config.yaml
model: "sound classifier"
time_shift_ms: 50
arch: "jasper"
norm: "batchnorm"
activation: "relu"
kernel_size: 5
loss: "cross_entropy"
init: "lecun_normal"
steps: 25700
lr_schedule: "linear"
final_lr_fraction: 0
warmup_steps: 770
weight_decay: 0.01
Rows from block 5 of a small sound classifier, named by matrix and row number. Rows with one number belong to one channel. Each number is 128 + 32 x the weight over its row's rms, rounded and kept within 0 to 255. All counts start at 0. Numbers have three digits each.
After each channel's rows are labels from the 100 clips, of 14976, where the channel reaches its highest value: "loudest" is the band of the loudest frequency at the time of the peak. Only what is clearly more common there than usual is listed. The data: single notes of 20 synthesised instruments. In brackets: how many of the 100, against the usual share in percent.
# convs0: first width-5 conv (model.blocks.5.convs.0.weight, 160x160x5, each kernel summed), inputs 80-159
# convs1: second width-5 conv (model.blocks.5.convs.1.weight, 160x160x5, transposed, each kernel summed), outputs 80-159

convs0.16:185120117132170085161159107090159146150153133182131150174133165169151160133141155120151082146114175182125134094120104125143072066144139084081090111182058117140157074093144122085180155180175139061121155128107109148176086145125142140139148197
convs1.16:182132100152133118151143162100089142182192149159168125103154127181153081169120134156134123126160117113128132124151158183186107069108070188115117126098132236147172087136132131126182153148117091140144128103107128149066137111143101178147104161
loudest: 2000 to 4000 Hz (68 vs 3.1)

convs0.119:143150145087111115164161102150136141134154134136106167136122130167095129095109134069140165096113140149076116125088066116132117163087189165098096092154125112170112077148138088159103146136124161048053152147113130155156111155137141135174106140
convs1.119:122089077182099138137133159171138119118090135102127131116095134119164120119166186090095088135123119134126181067163128076119123095135113176088136168107123162103134140080087146150114108113106177078097107128149096130059082085178110100065147122
loudest: 1000 to 2000 Hz (88 vs 12.7)

convs0.90:133147127117128119160138080082088144118121127127121122129121055101143130124146086115124129118143172150117129080112088118113134130127124134124151152128115121151121107128142124127000142131129153125125114146121098106125115117138132155137105127
convs1.90:112138160165110126128133138145113181087093091124128149145147119117234114126160152167175103212173127143154152123173146087116191097119091132153113129082079166129116143124166188113133131106089151192188196179114135099146147163150144106050130126
loudest: 250 to 500 Hz (51 vs 17.3)

convs0.24:107118123145032139108141122145079127151146146106157080072135100115104101130075069106141124123161085112127075123137018073111127133032144145107178139105124134125071113076095109162098097041143111129095118135148176057101142121142140185143102133
convs1.24:105131146134141127139178164114153126147051131093072147167144158107166145152141160190132139146130166144096138114120042131119171116055087073168092117116154151140145118171171174160152138140138157130163150114091107160148096162148148162120158115
loudest: 500 to 1000 Hz (47 vs 17.8); 1000 to 2000 Hz (33 vs 12.7)

convs0.31:082140135147000125120122122137121126155127129150145108096142149131135111132047042115130111153137079081141050123149103124129135140084116143118167128052142128136050138082105115158141138000093151143107111117182168031093175123140113179115144169
convs1.31:129161095146161075124184185083147088138089168126117139152120150102135156118109135156113111112108144140100138084095059136139111104083118051117092101102144144142179099163145125158126134115120132104123086137102077164109080144138123141137152088
loudest: 1000 to 2000 Hz (46 vs 12.7); 500 to 1000 Hz (40 vs 17.8)

convs0.1:139075131122107153132151139110120140097137141136121128141163139151088070109132150126131151167111099051120103181118152120136156169130142116194094147105138135163118085089090131128088078126079133125129123198142081137157148067119130086104128181
convs1.1:102149112114110113138100128160107106088120101123110080102030157107133081130121156087121127074152129098144124103123140089108055104139132196050081134143105086160121099150073083140119130148109121053085121144161129102089124141072108127194144149
loudest: 1000 to 2000 Hz (51 vs 12.7); 2000 to 4000 Hz (33 vs 3.1)

convs0.121:139114056155090155135173093129113124146106089110172136143164067186179154157091125127121106163111140127151117095164120124179127109103116093163096157167132134097117092113158132050070114128084100148127142129113081127103119068115132089112087149
convs1.121:133123120078104126115105124123115121124054094127038090125053103116146100073150136131112195084143168126100109118084151131138112095100083121129086081142119105136128085173096074153093126132154169076106158126151160119098109133108116119164108147
loudest: 1000 to 2000 Hz (52 vs 12.7)

convs0.141:151176127122135125137149090134130153121177143190133123160118107191173119108057073101131106127165150173114029147110137171127110090110163130124144157194114127138125148096127121090012162143120140106128128164128078080153138090127162120122115149
convs1.141:115114145171083111124125161144150162127074093146122104127099113167161145104112110097121179166110120114133138145135117184108136054134097168099128140059045172140087120132117147126115111084073138058142180109157134042151150101110151115130121167
loudest: 500 to 1000 Hz (39 vs 17.8)

convs0.36:155092171107132113123134176147143138141069134065136118130133154081137147130134114098147124133147095110138117137124106128152168203112169128184153113121196108119154155120154108200152113134119116153145154114124176132131142131088124091122131072
convs1.36:141159117153131120113141159168113131124155144247187066122126130060144105160117113139151070121133175108149135134208111162122129155153110111155117083079167093132116115143117059196145079091171141101134129137143112166010138113117088096159165096
loudest: 500 to 1000 Hz (68 vs 17.8); 1000 to 2000 Hz (32 vs 12.7)

convs0.151:128109121169057157115136159118143113153085118124167119060162145122155129147097064148141101158148078092162098116171084137149139125115111136146153137103129135109057134082117129145138142057105120167130146095191128062069206105147128168130169162
convs1.151:114142119098113095113142145092138090118059151108078082143109131096097126106100118143118145072102158133083119114074050134135108107089112066116110077081138113138155080164129098131097142069139146080094116135143098146097060133135108116154137109
loudest: 500 to 1000 Hz (39 vs 17.8); 1000 to 2000 Hz (34 vs 12.7)

convs0.134:120094135114122129103141123167034135123143139197126127140131067182114138130095077114134137137110066071143107121127133068141146167072128135158095123102168134111115156140091142120087107110107086153145131119071075121164092086104140041080050193
convs1.134:116133097069113078129133136109133109155132140127148065083087160131105138149130149088138121105146170104113122094153088100121003091123124141045099089154098128138135073138080097111137146159131137022062146120137125112094108136080103142167131089
loudest: 2000 to 4000 Hz (31 vs 3.1)

convs0.99:146120176106177069146132122089164148149188129181123134136131165178115160089108138104145103133149143152085094137101111130153065069135153139049133126164081097146165121124103101108150165170169154069082159166138168140187131150127162141141185189
convs1.99:131188108162137145135160189188113112107202123229162153150108140224111137155160158159134091098081094118143146110106169147142102071120078181061120149083108154101194138135140126115167162107058101132086125113101139138132091085113118130123090179
loudest: 2000 to 4000 Hz (73 vs 3.1)

convs0.91:120143116121104123098158119087050150144139136132130080154121093109152163171056059095106137143127108113156079061149156064154134121121126123137098131115103141157100110154106145149115099081111034127166136143135116058095103079095158000148078138
convs1.91:140135139158122125129111182184120130157110106103123121141127112081120100067160154144148072154077130157187161137102150149142123149129132127126149135115170108087149167115073080112105111133142153148137105099116091129151102158164024047086115097
loudest: 500 to 1000 Hz (47 vs 17.8); 250 to 500 Hz (39 vs 17.3)

convs0.12:200149090110137069139144081093126156162139137145100152144105161134129164106131139108169075129102166182111137103103103125143075060150124115074103110178074110135140051094118106118119165169172092068091163124149103125122123122104144099156112164
convs1.12:222115120163122121146147158077102134211146109155163122135151128163152091142130157148101117122146121141135153132115127192235081044096109163104133149104113200141130083139151150158192123164131127140135094108125129155092117108109096148150107133
loudest: 4000 to 8000 Hz (30 vs 8.5)

convs0.137:120124106116043113118146107136083143115090127140144124130110125117129121159087076114051121132088086090143102064146085101105120117059129130101096110072108114144037129174166116115151144075087111130141103141118087080108113076094125094146107104
convs1.137:191154137138183068136083153123129183155153194104108144136089127108074092064179118111122152157116082140156150118122139212173160209137112104173166129138168140109172166127124114139118131133172144170150155045154125138144145098165108165076159096
loudest: 1000 to 2000 Hz (43 vs 12.7)

convs0.144:161117123130063152074138135110119115103138102143130110098128137156112018114089088114115139127108110033179090133133085091125135112133165116115139129072095119073070095175098104123101156058128087125115088112067145122138127138108150089107138119
convs1.144:117096113106149137153116122119111180125135130107137094000119121119134147121131163102133134109158178174000115111126102151122124135092114145083124124162149115206133123096063131137116089162116179123067161139207103096123121098111120162134127154
loudest: 2000 to 4000 Hz (36 vs 3.1)

convs0.126:138098100082134129180118119194126126127066125076100118105099139074099125106122125075159178091158146143087133073093085101140146180069202150136040110141160110178112141148083099190099120144139178119113145146089084090081071063091130145170092113
convs1.126:132119109140142107151159097178053140147112085138159107115142113108146105166139078112100089159114116132098115139154122074136049079117139096030119121148094119125130137133112143093130092132119121037096164120120099201049144085090101161135079056
loudest: 500 to 1000 Hz (53 vs 17.8); 250 to 500 Hz (43 vs 17.3)

convs0.17:151088178072185118110156098194116152139197142195114151177135122179146159104145161092118166135145126156093169110086181089163120200167185173160140116166179115134145171138135123140147107188168134105133173132136182154204113174142152089165107196
convs1.17:118083172085067144137125217136077111131066097125159102137098106149118137153103114108132109079124086082176129059138121106105095114117164175104101086072127153118159143164100149108155066069104108093130111129100182160039078162128112131141124124
loudest: 500 to 1000 Hz (41 vs 17.8)

convs0.47:135093133121131069106164093130153143095138146141141142150113144128107080127130122118106103133096109150104127147121143171131065122172125087115141121169133085102110105055112103131123150115098073092113082129120081115155112079100161085094159068
convs1.47:117110124139142076126005118092110152119108108083107121120115063119166069071104135112131086112127139162098150073101124079122102064108031144104131130137069097134168136121140133131088091172109104141105132135068135088152100155121138074085057136
loudest: 2000 to 4000 Hz (25 vs 3.1)

convs0.84:106131117046124141131125119141080135110130130108053093110091077120118114096097091079143168077160131123083010113077031108126132150060124158113099116121122157133132126132103140142072092121173144121105116140083115106104072085142140160130073138
convs1.84:107093206177072182145138160166137151128066094100116133155161141144203134138153164169180104197143119139123179132173130067091163087114087132165102141082083140098123164103162190126159122129094165142197179122083134137142122152153126129058136122
loudest: 500 to 1000 Hz (46 vs 17.8)

convs0.145:100138144073037120102086118135079122111137146155089068097092097097092104097070046071127155114153106126101052095085025084109106143059152154121095109124102109125086109116070112160090132073129103100126119124099155054109091125152135164122091136
convs1.145:139132170176108138168157153152158137173080104105102150172165148153184154162136155194131114164122127138135162127157112096143164121089115133177105145088129138105127167130169207141173139138093172162219141105051117138171130143144137151090144113
loudest: 500 to 1000 Hz (55 vs 17.8)

convs0.118:157126099122117161137129115126188127135123134113113138126132183105093121149101120123149134113079146168120113127125128185131161096147108098159117115182146149124104131049096147135059172158108091145152130127061075123073069090149149099147167122
convs1.118:157067117114118107113050120097172116137129127082117110097152100105131117115105129126067149096087114121110125115121178150154114024178085135132101131137043126110092138103146105070058085139082116080112112141115127123170133118094132113101159116
loudest: 4000 to 8000 Hz (36 vs 8.5)

convs0.140:143123158119109131053144127089043129145128101076142100102147103168124088142108088123168144174092091124122150119144153090147132126121128152133145141172107120171107141102110118135071044111118034129128141114177132104136129135123107017161112136
convs1.140:138140115101131130180134119168155098149104071163143102130080179067139156096127133083157135104121130114167127138118157126136062116162208103113065147138126133025123155182056155102138138177159168080112123116080138160050143126109087124094158064
loudest: 500 to 1000 Hz (48 vs 17.8)

convs0.152:084103167172134157120131129118119118136126119149164138119192118151196144159145135174143124194115121087174130169177141149137149130133024131159164175071150156106147154130155166119113089142063168173145134066136120145181127149148123121056126146
convs1.152:091140102072103050104125105083095127088130133139104058091079107128107103110108115100145149076136132100103100090103099105101071099087103127055095086077101129121100040152094096118114124120155124063062153125157120149072111117101115128182114130
loudest: 1000 to 2000 Hz (39 vs 12.7); 2000 to 4000 Hz (30 vs 3.1)

convs0.71:132183137150043125128137136110107127126112113127148122133149114137145182180065055134129102141070094054174051139167110183140146118116096136128147140093118139108057138146154140094084136098032132165170145120144115086116145052108115061110105146
convs1.71:115162082105086033115128123091068133122145159146113074094064110091120087052089085107165150109116139105100107087088091158141091130079108110111116098084135129095086071159052128127117121100171122083081138092172098124088140143120125120141129108
loudest: 500 to 1000 Hz (39 vs 17.8); 1000 to 2000 Hz (36 vs 12.7)

convs0.129:135100124131153071125106117124116127117135130180139096154131119118174126113104080118085073146158153157124103093144126106113078053104155106094166095158043100140142064093142114032086127121207156086132113146130176130162115112102135150108146151
convs1.129:100162102155138119107093158184121186098133106226144091096128134188139135107127077084126140125113117148126073139148123132094154100145094135109118142103103108160195123140106078082166113053108149152099180136092153083115147074152118136128128171
loudest: 4000 to 8000 Hz (29 vs 8.5)

convs0.25:157072104146107089129136089119152143130132138170149159113138150103093121128116125137110098161073120126134123135147090145119074025107127100075122155158045095122054104069136085113110175143104107093114111155101100099161109094107162079137140143
convs1.25:128130109121133106114097113062187140108166108117149133110138129121128095110097120111087130148117100104111106132127159161136088037149109138111112199159058126109105098072167121086087150127125136061098120104110166092208173124095124120080153109
loudest: 4000 to 8000 Hz (40 vs 8.5)

convs0.102:135127103130079145100140113108087123143122131105145129121126103094120094122073058116128133145134074067162072094124013102120117098069160119130113111084066132051062109129120124102088116107115109120148106092110117141146116104131150135103047098
convs1.102:150108133093167134155149128098119153155167164091096079075167139150129152150129095135165178160146183148042118133128083187148173114046076161109151100135146154227138061129116166159153141151146146121097170144208135087147161130134171198144128149
loudest: 2000 to 4000 Hz (27 vs 3.1)

convs0.49:233171110106161124136124093124121127176115129119098170158107156118131194122151148127196156153089159181144159092113165140141131126155112136168086120186141128099149152150125135121151142188181082131171172083140110145119109104127137103130080146
convs1.49:226117137122108131160116137068098135224143108127144131145129127142125109150090102143114124125133129110149155127126123174225129087112152182133130126090135175088127097238147144137183153141150122163146105113138125143114147129094110178162132121
loudest: 4000 to 8000 Hz (25 vs 8.5)

convs0.5:132067118142148123125109106200158089126121130178137123103104090092138100135122074141101052119109106125141134158145172152082121100140139090108101111132095109116096162075142122072071150096124154133121107123105120057115129096133126156104157147
convs1.5:128073112126113119147075140144150191149145123091139063082101104127124123052142070061153174124137105134116096130114098147112121110127193163114090105127094111134220134116100125123128127059161186070090163108132165046165153094106114118092088118
loudest: 4000 to 8000 Hz (35 vs 8.5)

convs0.26:146125160127125088136157098100163139133129129131137193142137155128107135112139126113146088143051100128101156142118106105133084100120185108089094120144010094151112062108160082162097150157105131064070140151116084140193130178110139088159151129
convs1.26:131089076194120105154141179125091129119123111133153100117120142141159100138157118110095131156107084089137148094153121103123092080113102170036141163092050182183133129102085159158149147087086120056106152132113126162104109079112123134127094148
loudest: 2000 to 4000 Hz (60 vs 3.1); 1000 to 2000 Hz (31 vs 12.7)

convs0.107:130103124108126118113151101121046145130156144155129121136118109101129141162080118094082135143109106123146078071141132084133125126080119131138056129131119131160098115147090135135124091139129033123158120146132085080116090071096178010136069139
convs1.107:146115161149131141134103166141113135170122114082119131125129106076132083069152145137134076167081096158170152136093141169157133147113108107129173147154141085114140166106073071127096108159106152132133107098115071131162105139153042064099112122
loudest: 250 to 500 Hz (39 vs 17.3); 500 to 1000 Hz (39 vs 17.8)

convs0.37:239150116098154088144120091103122135175127137109099135146111142140134182108133124112195122146079174175134145120101164142142090083142114118131096100185103109108135101138107115123127122162177091099142175095151101129115117113120134095134078131
convs1.37:227122111136123128135121141091106132232149120126149142154144131146135103140114107168102112148124124111144166136129122181239111065118152177110139130095134174102147096197134143132190140134148116154146103101139125152140117141106117175157122129
loudest: 4000 to 8000 Hz (27 vs 8.5)

convs0.146:134181098116081137123158107096082128135081124149135120161145105118084133155053046102074127131134101108152072087118152159126148121105143179117056101125139159110098162113082160106088144092130109156178109082148103088076127067121096073105049106
convs1.146:122158071139178108177192192174101081136148059119170138132108154108111136110096135138148158138133121102145146130107157168155102119105151101114086132143144117198152131141082134170135132089040147104138069199149055107129149141079148184152135126
loudest: 500 to 1000 Hz (56 vs 17.8)

convs0.114:182109063067142160124082142136111133110110130128061144152118123102143099150091124100076119094130116133095124123092110166123131099098215100153107090186123144136140091117144143026064176137130092099150138147123074086082065058137163083154153130
convs1.114:128107109131141120130044168152188115125126106115074122122141101108139118098144122138127151135095124124122150182138163162127118087200108117135171162109115123132136146070123104047074107116104132130122126118137109105165125155156117096087148123
loudest: 500 to 1000 Hz (39 vs 17.8)

convs0.32:115153119155077145080115126104059100141087089124129183144133125124129110134141130172131143170130078040203187097166135097148146136114129150123122169086135123113111139170102133121149130127146069171137114091056173128134134164116100038083102111
convs1.32:134114094068141074143140126077082129143134126097148102058111110096103123107080143110097134072145167141050075088086097127134107126090147116069138105166145115145140097124088111137117127145093156105053126154162090146108103120088108157175123152
loudest: 2000 to 4000 Hz (41 vs 3.1)

convs0.78:171166076135115138163174082116124145131141118132144122151116072121129140148132107123145143110147162179137110110124112161136137153134140123145125133174129148123110133122131150089015163104133139135138127173102048116112093049115124148160114143
convs1.78:080117158141073150125143176120114151124134145140070136128108107158196112089141147152159133173096126126102106129097121156093133090111103118152105133076128146086119087149128155139103117068054149138132173067118119132103111141175117085087131161
loudest: 2000 to 4000 Hz (35 vs 3.1); 1000 to 2000 Hz (31 vs 12.7)

convs0.63:135160142121076149090129120102090106118099136121145160124111169082157079124091102104130129166094071095177102097155077105110136092108181146116094121124096123071048108124130112144121112151155050144164110086105129140123160103135137096139092092
convs1.63:154098100125155099182125157081156150135107189024106108077110129082110066136095152062160196106131155157080148155082079167134178146105120151083178151178138130214136117142107102139089122115136155113069099085177146040131132080132130173159149139
loudest: 500 to 1000 Hz (50 vs 17.8)

convs0.127:138081108141099101136140059116175124138117142122142179096121144083112135139120128133139083141112117128142145100153126163130098084104115119102093154153108112131026113109132117126077134186114089132141115148124085107113115076112153128121129121
convs1.127:148133119105108134164087139071171174145159098075149119101116116117152071110082133074108179124159122153105071109119098195128096058139112166091102180147070138135075121120167174134091164201123178088100125113162121075168186082075112142118089097
loudest: 4000 to 8000 Hz (40 vs 8.5)

convs0.75:110040102133143140070162133085119131118149172140133115177119119130187114139088156113072090117106122159106095086115136117147111105142078099091125122131113168102092126106083163037161114114150120103155145111112040096085124054135166119038126065
convs1.75:121116111121142115131085156128088143124112100091100148139119090105134099103139140125129114126123132158109147118129078127109108128120050121113127104111137098133159173164130118149110117141124087119131143091072067139141046112154143129080063125
loudest: 500 to 1000 Hz (44 vs 17.8)

convs0.135:097103116112122132067134114110069125129125161110118111125124080144092116163065103108154128138118091091130110096130146076147127132123123134132085131089124139144081116136078137185099052125148005116152147119150117107114115128101163000150064125
convs1.135:143131163140136200136134167192103128147112081147156151155121159081123112114178170165154078160088107142188147120135175157146117126152171131150111128123139132067139174120065110127124137151130169115162118123100133149145118159156026059093151089
loudest: 250 to 500 Hz (38 vs 17.3)

convs0.96:236152102104144108136130097108107140171115134093107115140111140121121175121126134112191123142088172188131130109108167146140106085169134104129102100188103119109144111109097130099137130161191076094157180104155107122099103087128136085144074142
convs1.96:235108137117119118146131147068107135233151095125157114148147130147134092143102106148119110137122134104144143134117127171238095067117140157108143135097109173080144076200147150153187153135142129144140101094134125155125129127097113176157128136
loudest: 4000 to 8000 Hz (25 vs 8.5)

convs0.158:126123105134092112106145094130041115116084108084123132122094107081136125143087097133120139130122093094159127060146187054130109129116136138121079130101123125165082113171099124138134117112134049129148145149120082089110115069071119000158075113
convs1.158:148152131151147143102089158149133149161149125114148166095137143063115103069152139144115076159103074131158151113152158120160126156131130128136173159120177105080141176080092083108103130136132127155126119073137094137125121141175065079082125114
loudest: 500 to 1000 Hz (40 vs 17.8)

convs0.86:118129146067039129128090128113104134125121134125090078084114125094080100106061061085116149119151058103106025126091090120128123144079145156124159084104126131163090112107099117160100112048116133125122111161147132029068140096148140178139140167
convs1.86:120144172185134122149153174141159110152068133101116183163158157136172159118147171197138071151099120105116189119150095065109116116086104106148127154141141117106139161104159160144162124164099165129186135104091085180130105156158118125055131086
loudest: 500 to 1000 Hz (40 vs 17.8)

convs0.57:116161127142021125127137126136121128134147116110143082104143118132108111126029038112143132132155073094134027142135105144128138148081148169109175122077138139128062136088092135161070136012106139145116113137162142028091173111145115168131113161
convs1.57:131158098200152112143224182119138100161089136118161163160142161089184169174128179180140094180122155131133163091138085120134145105084102077138090136122146187148137119136153178165151123160101125110173121153112073148123116154138141131117154078
loudest: 500 to 1000 Hz (52 vs 17.8); 1000 to 2000 Hz (31 vs 12.7)